From a checkpoint of a small model that predicts nearness at each pixel.
Training: adamw at rate 0.002, batches of 192.
Data: 72500 training examples, 20.1 epochs.
Rows from block 8, named by matrix and row number. Rows with one number belong to one attention dimension. Each number is 500 + 40 x the weight over its row's rms, rounded and kept within 0 to 999. All counts start at 0. Numbers have three digits each. After the name is the row's rms in percent of the matrix's.
# q: attention query, key and value (stacked) (model.mid.1.attn.qkv.weight, 864x288, the q third), inputs 192-239
# k: attention query, key and value (stacked) (model.mid.1.attn.qkv.weight, 864x288, the k third), inputs 192-239
q.108 011:500486500500500514498497500715500500500500500500500499476485500500500500475500607500519496500500500382478500500500532500500455503500500500500508
k.108 011:526500500500500331518500500500500492500500500500500491500500500500500500443500500500568432500500500520498500585500496500500500561500500500500501
q.109 103:489477542505666623500657485532501423501500500506500482507491498563499511452501537492516440500503459449446500573504530500497505397506500521499359
k.109 113:472508493501520380506495489550488484512494501510461478512499500498497498398526563496506478500502500499569500559507503500498566501528500495499477
q.110 143:486474521505613591459595481504501432500500500504501472521485499508498478423500518495490466500486454483462494564538520500467523401503500504506332
k.110 144:461513457501512345540488484557482500508491501519462480518503496491489495418511546499509493500552505500595501538504504501499568501539500492498461
q.111 016:490386486500556548467509500499500506493500500500500499498455500522500512398500526500508504500500514456479500499541509500500489341500500479500443
k.111 020:495507500500501359594529499507498485499500500500500498501500500469500499427500498500489492500510501498596500567509500500500500504500500472500470
q.112 062:440458504506596558502544491497500432500472500502500485494474499512500499421500532500519444500513502492493500545520527500500527370512500505500319
k.112 067:451519458500512372606494488526487500473495500500500464527502500502500477380500509500518529500528503505636499544507502500500549501499500485500435
q.113 134:507521453496381378510357518474499574499497500492500522485513502452502495556500470508489555500502531548567500425490466500507489607494500485502650
k.113 142:523493513499483627492518520438515514484506464477521520486501500504512503603471439504493527500485499503432500455495493499501431497475500505501519
q.114 009:499499497500536512499504500516500510500500500500500500500500500500500500504500544500501581500500500443494500500499508500500479429500500501500501
k.114 011:522499500500502368545484500500500463500500500500500492500499500501500500500500484500516439500500500502503500558500499500500500570500500499500500
q.115 036:443451503500498538504499457418500495499470500500500493490450500515500504459500522500540350500504501521500500502549511500500492413501500500500455
k.115 036:430525497500515426659495500495500514492500500500500486503504500501500500461500499500512569500500500493662500517501494500500501490500500501500354
q.116 167:497480546502619595476643482515500437503501500509500479522484498540498501448500525492507452500479448465442495571516534501482513413504500510499368
k.116 165:472507484501515361508468471564482488525494517526472483513499500495487498401538566496506472501522502495571501541505512502499571503551500494499484
q.117 026:517554490500509471494524500480500520500500500500500512517570500453500491582500462500470728500500500556502500412455480500500544508500500499500523
k.117 023:553500500500466614477502500503500500500500500500500508500499500500500500601500500500480501500502500512412500446464497500500500500500500500500563
q.119 054:499490560500495501509550499595500457500502523510499487470457499607500526444500562497532302500507479412484500573499588500500476511523500524500487
k.119 046:483498500500537409492474482499482489496500500499500474500479500501500495320500530500552476500484498490530500557512503500500515510500500500500505
q.120 078:449472519508604611509563484481500445500481500503500484498491500539500507438500524498525408500520504481493503569521535500499523328517500525497326
k.120 084:440523463500523370563499490546489502496495500500500472516503500502500483339500541499507508500529501498655499554507502500500547486499500493499425
q.121 123:498519462498397402546358517481503574499497500488500517491519503461502500554500467506499526500531524551579506429495480501530491542499500493500633
k.121 131:499496532499491630486520518450515523465507499487502523482502500504513502592475441505488529500495495502467499464495473500501432485481500508502505
q.122 113:489477551505600590500662482531500423501503500510500473504481498559498507437500537492516428500501469441447500584507534500495505434509500525499342
k.122 121:464507488501517367506473473550484491503494501518499476512499501498489490392516560496510482500500503496577500548507506500499567501505500494499484
q.123 023:502478519500482501497477500726500496501500500500500495455462500518500500467500578500527411500500491395483500503499557500500468504500500507500550
k.123 017:508492500500499426501436477500492479500500500500500474500489500500500500437500504500595448500492500503494500565500498500500500546500500500500541
q.124 017:534505511500500501502502500441500500500500500500500503566509500487500483517500411500498499500500500636520500501500473500500583522500500499500588
k.124 024:473490550500500639483510519502501543501500500500500543496501500499500501535500501500443504500500500501497500442493500500500494441500500501500499
q.125 112:488479531503621582485620480520499420500503500510500479504483498535498498423500532494499468500496467450451498576514520499479510443503500509499317
k.125 121:478506471501510358521489484593482488519491501515498472518499499495486495422512555497515483500530505499563500539506517499499568508536500493497481
q.126 044:434481503500500520488500498500500467494490500500500490474462500464500498437500539500468489500500500481503500513506520500500501419502500501500357
k.126 047:487517409500505388653491482500489499479496500500500455542500500505500477491500501499542578500532516506612500519504502500500532526500500477500470
q.127 138:492477528503612568470616481515499422501503500507500478512483498527498492430500525494496479500481458463444497570522518499467514425502500505500336
k.127 139:479508453501509352525490481575482490522491501521498478519500499493483497425521552497512481500532507499568501534504511500499570507521500492497481
q.128 206:533494492501487637515518576506532495504561479501520429489505488544502518507504482503516554500507506503482503472492524500491399513487500511500505
k.128 204:556498516484498523440489497350463546452484451500535550447485519504504493687467452501502503500437535550437504492492404498500505488446489467488555
q.129 063:407510496500495626504490506292473507448491496505500496435512500470500394446500500500500492500484494497566484501516517492500463437470500533500424
k.129 060:552464508500513483521493494358446466493500500500504498500473506511500506488500474500548424500513524506553496498499454500500523500490500487500503
q.130 064:434511486503420626672472504497500501486502500500501268485580501495500490432504500516499498500506507513579500456500528500500470500502500681500425
k.130 060:593480509500504448385479446321388454364500486500507536533484554502500463584500455500518415500374541501510500473503488500500545528485500453500539
q.131 068:516500496496651573277589500532520501529565499501501534498503500537500522574499478500491468500472500439477456488453503500500450500489509490500529
k.131 070:495552411499475597534545572533509527504493502507523512487490499534535517520500539500412594500500499525374500505481462500500473469499500514498502
q.132 138:476506508499516404497497440490473512496456539498486561511496520462500476498498521498488421500491495492499493533504485502500599491512500482500497
k.132 148:483502483512501470541515504663533439540515525500483453553513489496496500320518554499497491500537461447564495500515625500500491512508501540504435
q.133 189:445542502500485366531438471493494509490448529497462524510501504451500469488500515494488476500514502503518523518512489508526608501542500485500481
k.133 192:482498493513504462510511488602522393525523524499469420572513500483483491352511525494500464500516466444582495505524619500500496513501511526507420
q.134 156:498513495501491685519519549508534490500595500498548371484517511546502515502519469502511505500511504498502502462482536500487372512500500568500498
k.134 161:560499520492500557412510495366457492422486458502560540464480542520500491693469452493501499500425534523433502497482413498500498489394494485474550
q.135 076:502496496494625514225565508527505509512519499509499560498450493510500513542499499500473494500497494446501464495473498500494469444482505494500509
k.135 074:495517421499497585537513533529500524516492510537520521490526497525500522538502541500442604500622534499437485472488501500501489480498489500498515
q.136 065:485495505500504425515499500414467559497419474500466605501474499484500496469500516500499502500489498559510500525508463500500524443492500440500575
k.136 052:452493502500551442571420501508509576571504503500496499499519477465500510481524449500610504504500500502586500522484478500500514487674500474515496
q.137 103:493500499502445660613503509509545470499572513491566299484586519530501503477545455501510485500510498500515518450501531500500433514511500574517433
k.137 101:556494522500503596364582468416448415384499461499523502511458574529476455592462453478500474500435507502486500492507460500500497504322500498485525
q.138 136:476499502501447292562420484490495525500424500498426520518499500453500472495500521500500500500511512552503546509514488500539642536554500401502498
k.138 149:479497499501500447518498485571526454517522518498428432559521498465492487325504512498505457500500459489587498516546602500500497510536522504522402
q.139 102:515504505493651493304519436513481506508504499510499612505481494502494513554494518500474409510471474431488455507471490500498500460479511495500522
k.139 105:470529385499495519622514565671532506569498517523502501494508462520508537464504577504460559500553498469485499476477546500500481491511500521500498
q.140 122:507477513498524373468501437496498503498477499499498598517493496478499484505488521499500454500489492496476493538503474500498598493500500469500505
k.140 135:438506480510500484569521506673547477554512538500465447528516472497500506302507570499493500500563447454533496504505600500500481508554500547510448
q.141 103:494525490501479664527499561504515490500554501501510393480507503526500520499507476505499526500511506505504505463495522500503401502499500535500496
k.141 117:549496518495501522443486495331455530445487472500519551476484521507500500710496438502504501500451551542439504495486382500500521492481500456494559
q.142 113:483509496500472510511477548433474558491475433500500498488493501503511501492483495501534523500501504578515505473503501484500478498477487497497570
k.142 110:512464520479503471505440498388500597482501476497504552498504498427504499514499421506575507500438531562522501509492456500500555488555500409500532
q.143 138:515501511494591486340523399519493497500500499539497601506487492487494515530491510498485420500472462447484481522483484500499519449487509496500510
k.143 138:420544410507498507615513546658545505558499562516498472498504461525512545389529587499468532500598483449497497491486554504500483501533500543500496
q.144 076:469508511501514552465508517406484509500480462487524523500459500505500503506500490500546479500489500501531490499497494497500487459446500507500574
k.144 071:494505530465522514525498500440501560496500501500517528478502499503500519518500449501541509500446499509499487508443455500492497449548500470500501
q.145 145:552503497500488578485501549501501501509512456503519485484499503542500525517501484502517535500496502506498498465494510481505408501461500519499548
k.145 155:522501514484498522494477504373485617470482460499523576466490500503513507649496453508503525500466540560436504501479402500500520485499493472499577
q.146 068:520503507500526400491522499470483505489479467500500686498437487473500486452492502499534523500495500513475498543497369500500501387478500336500545
k.146 056:434500503500519553551475500570500598527499527487500508494501456502500526487511497505563543500522511485512500572459504500500527490547500484500502
q.147 054:488501486500416469721464502514500496473489505500500393493582500425500500398500514500506534500566510500546513467502504500500498500522500611500397
k.147 049:546457504500509425386451424451437494404500500497486545556498517500500461506500500500546464500519539475528500481509527500500586568500500465500548
q.148 213:489496488498398512638473581488570505500514501444498416501555503510517474501511474502529590494542547571503560461507531502502485585516493499503498
k.148 202:570473605500505509385508456376473452447504444483497493503477546483477428532445440490504454500387490534504500517537472489495500493436500478503494
q.149 159:497511493501473541511486575484502512501506442498504469486500504515503506500503487503547560500506509547501507457503511490505435511474494511500534
k.149 159:550490518482498503478471498340477585466489434495515553492493503481508498620490432505523507500431536588480505506493409500500527487499499453500558
q.150 139:498503509499546484445514420490501493500500566499499541508503519486490487508499515499454388504492491390498488539490494500493559485507506498500474
k.150 143:491507478508499487541535502667524425536508538510491462528505495510495502372505570497480493500544457427516496471500611500500468512500500542500444
q.151 145:558460509494580577394575505511490499514512489517526534490470498538497551503497497498499500502475479463494435495485498498484406443450503517491539
k.151 163:501503448475487528528477537494490635499477502503531622453506485521522518599503502513500612500513538512436501483453456500507503494504461484490581
q.152 131:548491497500496581473504530501501500509501430503527490481499502539500531516500482501526523500500501504493495468492506485503406498455500519500560
k.152 142:506502515483499546493490507396490616474479493500525588463490499505514508639499463508501538500478541567434503506474402500500513476500489477499584
q.153 033:504458531500557454452523488443500504500500496500500621514411500500500499508500500500500497500453490500460500585535480500500560476500500325500595
k.153 030:454519498500505503620523513535561496625500500500506401491501491500500527496500494500500490500493426503546500516500565500500421460586500523503367
q.154 068:461492477500456502584464501551509488500507556500500331500540503510500499501504507500495502500523505500497509473505587500500500577560500581500406
k.154 058:550495474500485415420490500451491378493501484500484483533501525478500454490499519493474447500498499497504500471573553500500507540462500501500497
q.155 046:511499490500425454703477501645500479500502538500500394500582442512500505457500503500500512500543500504498533463503506500500487545521500501500473
k.155 040:521470501500503486396457494493482522460500500498478525521500500499500454580500502500516515494504535499438539499501459501500568554500500461500561
q.156 150:508502512509593491371523409501498486505504542509499564504499504487478505520496511498441370508482480407488454531481488500497530458496508498500495
k.156 148:464516435508498501593535525677532476536501542516498475509502475545498531388529587499472516500562477435498496467483569500501478505503500546500480
q.157 059:411461517500496464599486498510505500500513510493500460528508500501500471493500531500526500500519516500508502525507511500500622567568500493500497
k.157 068:516486488504501422471501503503500374501505496500482484512504502482500488416498557491500429500498390472507500508526564500500472517500500556500433
q.158 226:566451501500516633483552544510518492510562460502535470492497480551500528503500487501518547500487497497483480483489511492480401500458500513499514
k.158 222:522501507486497531486487509391475595471478471500532576432488501513515507662489474504500530500479533545423505499479395499500504489496487475491575
q.159 069:500504499498637571237545500460500517499507480500508567502460500521500495589500494500489398514464501454499462499445500500491483486472500495500550
k.159 064:499536416497491588550564563522517490523499500515524513471499498518503543510500532500441585500495495506461482488469474500500435442486489514500487
q.160 172:483536482500429486599527509559507545504530500488500513511575483503499500531516473500481586503529527490496530492455595527518489508502531406500489
k.160 149:525511502485554653471508509412525497504509500416503499501484508507502474556500494489474489500402500510452471484480491501500468506458502504499557
q.161 149:502432509494548510516615486447499583498499463500500513525517473488502486492484493493570591494483513510495501608495521500499549439524498423500456
k.161 141:530507532494403468448493492513452494494547479508494479516460594514500512504499501500439487500493492505399497422555494500499481577490502499500503
q.162 138:400589486501470500480435500496492489505497576522501504476500551532500488492518518507487397500523496441632501412503482500500491520507500667500517
k.162 137:488479499507535502569516498508567492503500501499498483505501461445499504494500462503519504500528486503587501557490514501501533449507501488500487
q.163 045:408521507487447495517534499500498494532500500501416500499492510536500463419500690500482364500513501440523500449431515500500503539608500583500521
k.163 041:499404512492537484563500495526499501512500499508457380614445490518500496471500527500502524500602500517475500509517538500500512543546500488500506
q.164 102:494514508497573545447478493444495463503464507506503506476467521502501507515501561501535342500501491500575476459503434498498494497504492697501539
k.164 085:469467501516464282512497489572487507496492500608499493501504487486500543449500511508541525500543493485568499563517521500500541488552500493500483
q.165 094:478549477500516570500627499516526515516499516460499541492552473434500540521486607498506444500500514454508498485376586504521465494538500506500508
k.165 089:516494501501429503361496499485503510499512503534501559496380506555500561560500567500460503500501500529453496504597468500500473493506503497499555
q.166 088:505421504502513440496466485465459556497499486511506493523498505506500493466500385496496639500481500553454510559627465486485599457471500424500454
k.166 078:459571497491492499597524500493500517490500443455493461488561510405500484469498475497485476500484499517502499398502490500500513505491491503500442
q.167 077:518473494500492465480361501498489478499504492541500463496489535568500450514519406515491585502519499512504508494539469500483499500429500494500496
k.167 081:507514494500600534594504509506528466495500500446500471475596500463500455499500391500503494500500499490513501484403506500500505501454500509500495
q.168 054:505645498505527580481507519566528441525500556500499514475538494494500525628500575507502463500528527461529500429365562503507422507488500679500561
k.168 053:575490507500512508387470500504515472503511511499516550464475470551500499652500503502485507500501500470491500463496492500500485500476500497500607
q.169 157:371579427505483500478441483500470512522507570554500525477588540523500496500519490510468502512529502439586505430502495501500484500496505569500508
k.169 169:493495493506564543542519493482580489503508500465501492490549488461495500509497419500501454500497490510536472507471502502499506458481501495496494
q.170 218:400577454500475500563495502539500565516518505492499546497621507513499506535530490508470531521552529459535516472432560520530478506552536492500499
k.170 189:511500502498554609490516502390544498502512484434502494500499503494506491547493448498487490500394496516491441501474498495499481477462503497495522
q.171 161:470523499501542505447445483446453487500470539533507507485483564518501477488505517503506403500500491467616486450517423496492513499504491659497514
k.171 150:456478498516510376588500494538530503499499499538496479519515493417496521467500478509521485500543486499604509533497512500500564474529500481500453
q.172 128:500479527503514503416401494466487443494486500527505491488435539517500501496505515503505397499501483509526493469549387482493511505500494618500533
k.172 114:410483472507531350611491496544498507499484500517496485510522488459498505393500498506552520500545500492641522529490522500500572485541495496501445
q.173 123:500426500500479432502492482485464597496502481540503498525499504508499480456500406497485677499498503542475524568629448488492598475496500387499451
k.173 112:476540510486515577591508499483500513501500459426479433518636520440499482434500463495486466500496498525504503395502515500504506507495477501500445
q.174 071:490557478500506550511640500538524505506499508466497518490546478451500529533498648499501454500500511447496499468352581504519456504540500526500532
k.174 067:533486503500475504364483498486502501501512520533500558499407500580500547564500527500475506500503507500484500501561481500500475509505501498500566
q.175 033:524498494500499426506495500522503500413500500500549501500499501483500499584500257500497667500500500506483500507559501500493498499336500478500496
k.175 034:512566501502541537492500510464513491495500502463566528441553505461500467536500449500500489500365499515520500486436481500500485481416500503500493
q.176 132:488498504503475496443383497481468469500496531555506496484467548532500486489521502506502425500508487492569501441536416498496506518500498621500522
k.176 130:449487469504541469632510500523550495501493500501498471511558473444496499459500476502533508500529497498605509520487517501501561471518497500501458
q.177 093:485541472499534553516643500517510525513499506444497539500558472448500527515482579498504508500500520467517499496377612502513485499528500499500500
k.177 088:542498503501411508337495498478504505498516500504501549485353512541500548574500540500442496500494496524398493494561467500500439501494504499499560
q.178 200:500514509505500501429421496487489408497484540509502494478447555509500502497504514502501378500502473504522480439521416474495488520488490642499535
k.178 179:426484450507528397578493498529504509501477517545479510478505455448497504429501505513564516500544501493624514599489508500501570454550495497501461
q.179 168:487515483499479495602566505530504586505524496490500510514571464500500499504499480499493609501506531489498528522466605528509503498512522387500468
k.179 147:564517506490500638454504508454517495505520489441506487520489516531500490588497497488446484500422498512372475425505490500500442514452504505499557
q.180 068:532473586500446481512440500506499456433501496500503442500428503529500499511502405501458487500499481548408501510610363500495501505441500505500520
k.180 062:497506498500561498541483502515487503505481515498500502522558487498500487415501493500672523500506518470694500530469531500500533502516500501500461
q.181 156:496498508496553518431469484441487464497462504510503496488442551507500500484500538501511379499488471502558470480524411485490508495503480651499523
k.181 137:465477498517470317544487492553494505498493500596498496510509490467500530444500505511538516500573495496605521561510515500500563486544499491500449
q.182 143:445533472499483483562523507518490604515527494493498517505598494513500498508501477500490608504517540481525527496465583515504499502502532452499481
k.182 135:520511506489544606494510509453533496511527486433501468531501509497501483573495465500458488500417496515438478418475496502500471506446502507499529
q.183 099:496496518501520513455425494440489479496470500527508497486449545524500484496503530503506391500501495504584500434521394498492525507501499690500533
k.183 090:477468505508529339589500494555500504497497499531496473532516490440500506452500490502546525500539490489627504537493521500500556489535499484501456
q.184 141:510482494496522502552593503515518547502511464464494504519544435474500505506484484495499611500494513513433500565476581513504498477500505347501469
k.184 135:556519523493465574387497500471471501498508499497505523487473541557504498541500514495457484500466505502374491451513482499499439535472503502499536
q.185 150:521499500497497505554596507536538519500511469435493501514533450471500528514482497494499568500494510509417499554466586502506484491500505362502487
k.185 148:543509519492472556369493501475452505500504500498502530490446512565505497536500534496472501500467507501392490477509485499499446518486502503499543
q.186 078:501486497501457462482386501485480497499505488575500481496485551570500445486522451514493539502521498509527504471553461500496501502483500498500496
k.186 088:501499503499591524616517504502545471496500500455498444493611499471500464493500380500506497500500495503543502501439509501500520497466500500500475
q.187 099:531500495510515550488507536573560372513512513474498483480516489458500543568500506506513418500503496499462492449457545515509351526452500502501512
k.187 085:525496465506506514402489508484508481477465548492517622453484466542501501529508553500511518500506518486516503590470457499497468483494499531500537
q.188 173:344645420504478503507470500525495516519504557498500538476600524517496502508515501507435464513530507428617503406445513505509471519509506575500512
k.188 172:498493502506555544508515500444574497505510500474502497487498478463502498519496441502502493500436492515524466549471501500498496436490508486496503
q.189 178:574336552497531495504541495441495512490499442505501478528469472494517469486494476495575638488464501564418501639577480495490554428499496404500468
k.189 163:517515510495449461503491495550444498495511489504495468519514567510499502482506508497453491500574504494464509372519533500501495591496494506501481
q.190 091:499517479499470498542608505564515515507524502475492511505549471463500562502496487497492559500499504492423499549447604501509442495500501359501474
k.190 083:522516501494464648364497506403501500504501503482504547471450507523500494566500530500461485500463512512410491482504480500500437501481503501498558
q.191 097:504521477508477517490496549599551425520540514491498501478525498475500580596499466508456483500518500489456498433461534510507347554421513502500514
k.191 089:514511476505560586431499512423520496489469526465520603427500450519501493541500502500512509500420512490511499568481467499498483458481500533498532
q.192 183:553431494502498469483520490503448483549504522505489535536444503532467498430507495506523514500503474498501511523515587471500500506503502479503409
k.192 187:480476512469517337499427456515497470521498486530461478520480501470493487381491501499531385499499481503619488505531505496499572507514495495516425
q.193 162:391566513500503488496487497496513498483498498499513500429502506450508512510482496490470435495496511506519482498530397500499514489499498512492508
k.193 163:483588450533466600570564566511522553497492522468513549475563496508512561567514510496476651501528519506487530470458491500501427496502500525498504
q.194 058:545508527468511500453499501498460498501507475485490580501537501500500474512506442503505471500498498498589506485401502477500508518501502481501499
k.194 048:518500498490517503512451501541501422518435496500501466478415500515500540338500546500534460500501457542503500608510391500500465463500476503500484
q.195 078:501494500500519519508480520516580476431487542467499431500497489566533503526501616500509549500512534415442528507504527502501465495522497508500704
k.195 070:552486529528493501382498499478518526508521504489505513500506499495500480556500516503467433500485515483449537482523520500519523617509517482510625
q.196 161:509501568493601556489505480515496379449458511470516495490475467500499516518487537465499458492461551464483494504494498499501505489532496499498580
k.196 144:499511494525483571489489544512529538542472542496502612457519505565503530508506531500488534500515546512501560445437464505502436545508500513516640
q.197 072:552503519501501497458489504488511484499521500498520523498511501484508487516485403500479486498473466571493491497586405500498551528498505506503445
k.197 066:548509481500525469501558502499511495503500484500501496494496529468500525509489503495493606500515499524500499514498432502500490473468500471501490
q.198 117:571465455498500534528498512505497525504500502500487479548503491561500483504523507513526608506509488495493516499452572500501480514498501495513505
k.198 119:518398570483536423417495447486476429491522484500501411533404501499491422480490480507513359500456480480481458540559531500500579504492501454499506
q.199 184:479499459505486382457503468504467519543506546544505545458451521501479527419502502514505453499542463488512499520608503477513555490499500506489366
k.199 183:437557468489489412566498511527507504520498496515494513507529484447500509456502514499510494500591504509598498483494515485502504517513494512509370
q.200 054:464511521500475469483500498491519484508502505500506493442470500466505522497489503498486384500509498515451500503602478500500495494500500521500488
k.200 063:500538473500483480494528516496505536549499500501500660498591488450506499505493540500477515500561544538537524474469506500500500518501500499500501
q.201 060:491508538502471492501482500488438501561511422501501537500536510397491527493500353500499344500498498519623482474438502500500510524492500469500495
k.201 052:459502481497504566655467500509487505494408499512500484502524489526500546404500502500547530500506399533559471530484429500499511448515500619500411
q.202 229:586471503499503576550520541501532505498501453463485434581530482543507476513509504511517595507495502524465513495452537501493469521491502494513533
k.202 233:523415560501539501368498445460433475484512494498503453502428540511492452513487482506499438498395475486454461528528499504500526492490505473499536
q.203 040:499507492500479430499468500498439550504500500471490501500499500515500501501508529500485512500536511500579512501391528500500458501501500409500561
k.203 030:502461535500472511526422499542498415483500500500500455500481462535500525440500550500527247500500461500477476494512520500500499506505500501500497
q.204 073:407525504501444493505498499491473500503502441509502486489507512343500501469490397500478407500485492592518483496570388500498522489495500501497462
k.204 060:492585445500494501691544502505489526470418495501500520481556497495500527506500485500499581500496494508561491483484497500500480457499499570500453
q.205 160:587470498498501536518524503505493501511499492499482488571503487540498493501518507512527559507501501494483514499439621500501481512504501487511503
k.205 164:513399561482540465414447433481455457497507490540495445519438504500489438467493485505519364499450485491491456535553507500500568502496500476498503
q.206 046:499500424500558424526533500519465543497500500500500462499506500485500498505495508539475630500500457508360500514521474480500488455402500498500498
k.206 038:501513470500497420475495500510500338407502482494500514518395495494500461592463500500469386500481610451580500459463572500500472557476500485500522
q.207 126:523493497499487526557497504499501525500509450500483483571561504512500475512513471514505592504489505574519502492452520500500504524481501491507503
k.207 133:499422537500553514470498469467463476455508493498500408503432510529491491503498461500510482500414438470438429554529499503499503460493501487492496
q.208 049:501499417498547503501567495488498536498484510500500411500452500500500504498497664496514625500528510431471502559503496500501490445500500504499531
k.208 036:470506531528379559502447499516497509493515501481524506499460500507500494559500497500451457500504533443464500422534590500500490557500500507500586
q.209 080:528492511499527540510559473494476497558504497501494530581562506502482497497503436502516473500488511505588495493376581500500505507497502458500499
k.209 087:462464512498514549523450499503494499495491503513499446497467512547500529444508492500536496500496427500488414534522457501489496463505500524498490
q.210 053:518496487500523474498518499495468508500491603500499493502470495670500501530500604500515570500530497339416501529479581500500471486501500497500523
k.210 042:502490522500448500463473499510502456502567503497501507519493500514500460498500526500503332500505550470479509483476561500500539580503500499500559
q.211 154:404585506500496504507485499496537514475499481498510481447524505445519510545487497492468458498495517505511483492520398518499510492497498519496535
k.211 153:478543465535473643542582556499503551484497525472539533474540497519504546596514501500468653500508521500415515492464494500501416487500501517487515
q.212 109:502475480501529460479499501530457500509489550504502545474445491565482514435512544503524529500527482449482514506498557469500489496504501503500493
k.212 109:530496498484498324491465509516502464538505492501498519517498490466500479444488521500512378500500512497619489480487528492507499561504500489523486
q.213 185:604482567491535621537529511503523463484495476452496459595542453532506464538502503463512540503464539503484503486398530508494453522505501483512603
k.213 188:526414551504521530363491486474457494489503503496505481491461525526496475511497487501498485499409493478432495523505483509499501492490501484497616
q.214 102:591473499499515539498504502508479499511498501500491513556501488548493492512522509511533552505503496486504516498416639500501478513505502485513506
k.214 099:521387573482538444425445477493497435500505491502502433531434503502500446442498484503530332500471472497498472531536502500500549502498499477499502
q.215 118:439522436500450374467504482497462542584508513547503568441470550441478547452498446500496427496541445511524494518591473487514518474485500510491338
k.215 128:457570447492499475656505511522500504510493496507497518506540484470505522480502511499511519500558503513594489496475513481500497479504487523500337
q.216 123:447595560501504482482500485497499471505500479500506525474499505398498519499478472491467375494484529504532475493525440500499528489508499497489495
k.216 120:475547434518476621579510546520512570506457520501500580441580499514508590512519515493496665500529512520504517481433449500497429483509498555501490
q.217 210:505499503497453537570496550482567581493537463452490456525581505494522477576502483510499597504498503566498529486470494532496475518472509499511528
k.217 205:529470529507525543468535483441479490460524467488511473502465511524495491559496458501493497499392489487393466523521498506494499471483509488478533
q.218 172:526452486503503453479510487508442486528503532514496546503416499536465505417510505504519506500504474490503508521524576461500500502504499484500415
k.218 179:488493503480512344502431492523501473526497488536470491518490495469498497391493511499527387499511489502622491500524508495501546517535494498520429
q.219 047:487508494500501485496495498500509498503500510500500496461459500487507506508498541500496469500526494499422512504548502500500476491500500508500500
k.219 050:531499490500488461466544509501499499550501497498501569507551479460500472522486536500472480500558569525500500474455538499500501549495500478500508
q.220 108:574485509499535512480522484514466468521497499487490543531497491535491500508512514506525508503496499467499502499393717500500481509504502472507510
k.220 098:519385553485533490465404498499499466519495501511498467529460501504502486414500507500551313500494471505507458520506488500500505503502499493500501
q.221 061:389500453521446495566490498495500534500483501503499422480461495543497529477530610496504539500551503455478515509501504500501428472500491503497553
k.221 052:471493510505475533496488495491490500491517504500501540504553500507500454535500494502498399500493506442488500481486668500500508545528500527500502
q.222 052:538470500500490433463471504501532418500500500500500499499501456452510481611500522500476455500501499502394501483544525500500500600505500526509514
k.222 053:589474482500519490408574500409529494506508500500499537608504500444532466542499505500490497500500592518525529502494493500500492521501500462500515
q.223 196:436509442510379477517472514473517653506553486507487488505554541436510483504501432544492527509559484560525532495517464504500501504465503504500464
k.223 183:488511497502500508561570486476475496449520440494508446518498478499495495530501458500494513500493455517461469523505522501496500425484501499459457
q.224 013:499516382500498400517500500538500553500500500500500500500575500500500500576500500500500498500500500471503500342403541500500500500500500519500500
k.224 014:500519500500501406501525500500500500529500500500500511500500500500500500500500405500495500500500499522498500503500457500500500498500500500500483
q.225 063:405499555501484561526615502531500499501500500501501425499475500502500532400500535500507488500500498473442500594614547571500498441501500518500308
k.225 048:486503469500500392505482457430488539504500499516499493496498533488500510500500531500448407500492488498426500574541408500500524505499500516500508
q.226 013:501500480500392271460416500398500544500500500500500552502501500493500495500500500500500490500500499485501500480480505500500500655500500515500499
k.226 014:500518499500216499454503500509500513500500500500500499500512500500500500531500496500499520500500500500500500484500500500500500500500500495500495
q.227 062:535505458500513415497338500456500519500500500500500577500592501501500464598500469500483501500501501512504500411372441500500507550500500501500604
k.227 053:508500500500501518500552552508506498509500500479500525502503500502500494499500471500538638500504528497578500483442569500500465494500500489500485
q.229 109:447573503506495377660450501507502549497501505500505471495564510468500502558500505500477489500518497549500534491505441500501595501508500545499474
k.229 126:514536479504600401514557478532490509513495514502506527577491521545504546444499466499497527500500529500554501499447464501500551504502495488500492
q.230 056:475495493500470601495769499500496455504500500500500500500449499493500518384500506500506488500496500479504499595558569500500499471504500494500405
k.230 052:480482504500498499496440498469500500503501500500500457474499501484500501496500571500495400500498480481335500524559510500500498502498500511500516
q.231 017:501500591500501602500500500500500488500500500500500501500434500500500500433500500500500503500500500500499500543592500500500500500500500500500500
k.231 013:500491500500500519500456500510500500441500500500500503500500500521500500500500506500502500500500500470501500467499501500500500503500500500500500
q.232 088:446583503504493373669479501513504520496500505500505469493526509478500504543500513526492483500528494555500548492505450500500621501511500551499472
k.232 109:512540479501597387519566485533490507508493510502504529583489533548502545446500461499488514500500526503555500500457454501500565504502497493500490
q.233 012:500500241500500499500481500500500500500500500500500500500500500500500500641500500500500499500500500524500500415358500500500500500500500500500575
k.233 009:501500499500501723494500500500500500500500500500500500500500500502500500500500500500499500500500500516499500499501496500500500499500500499500500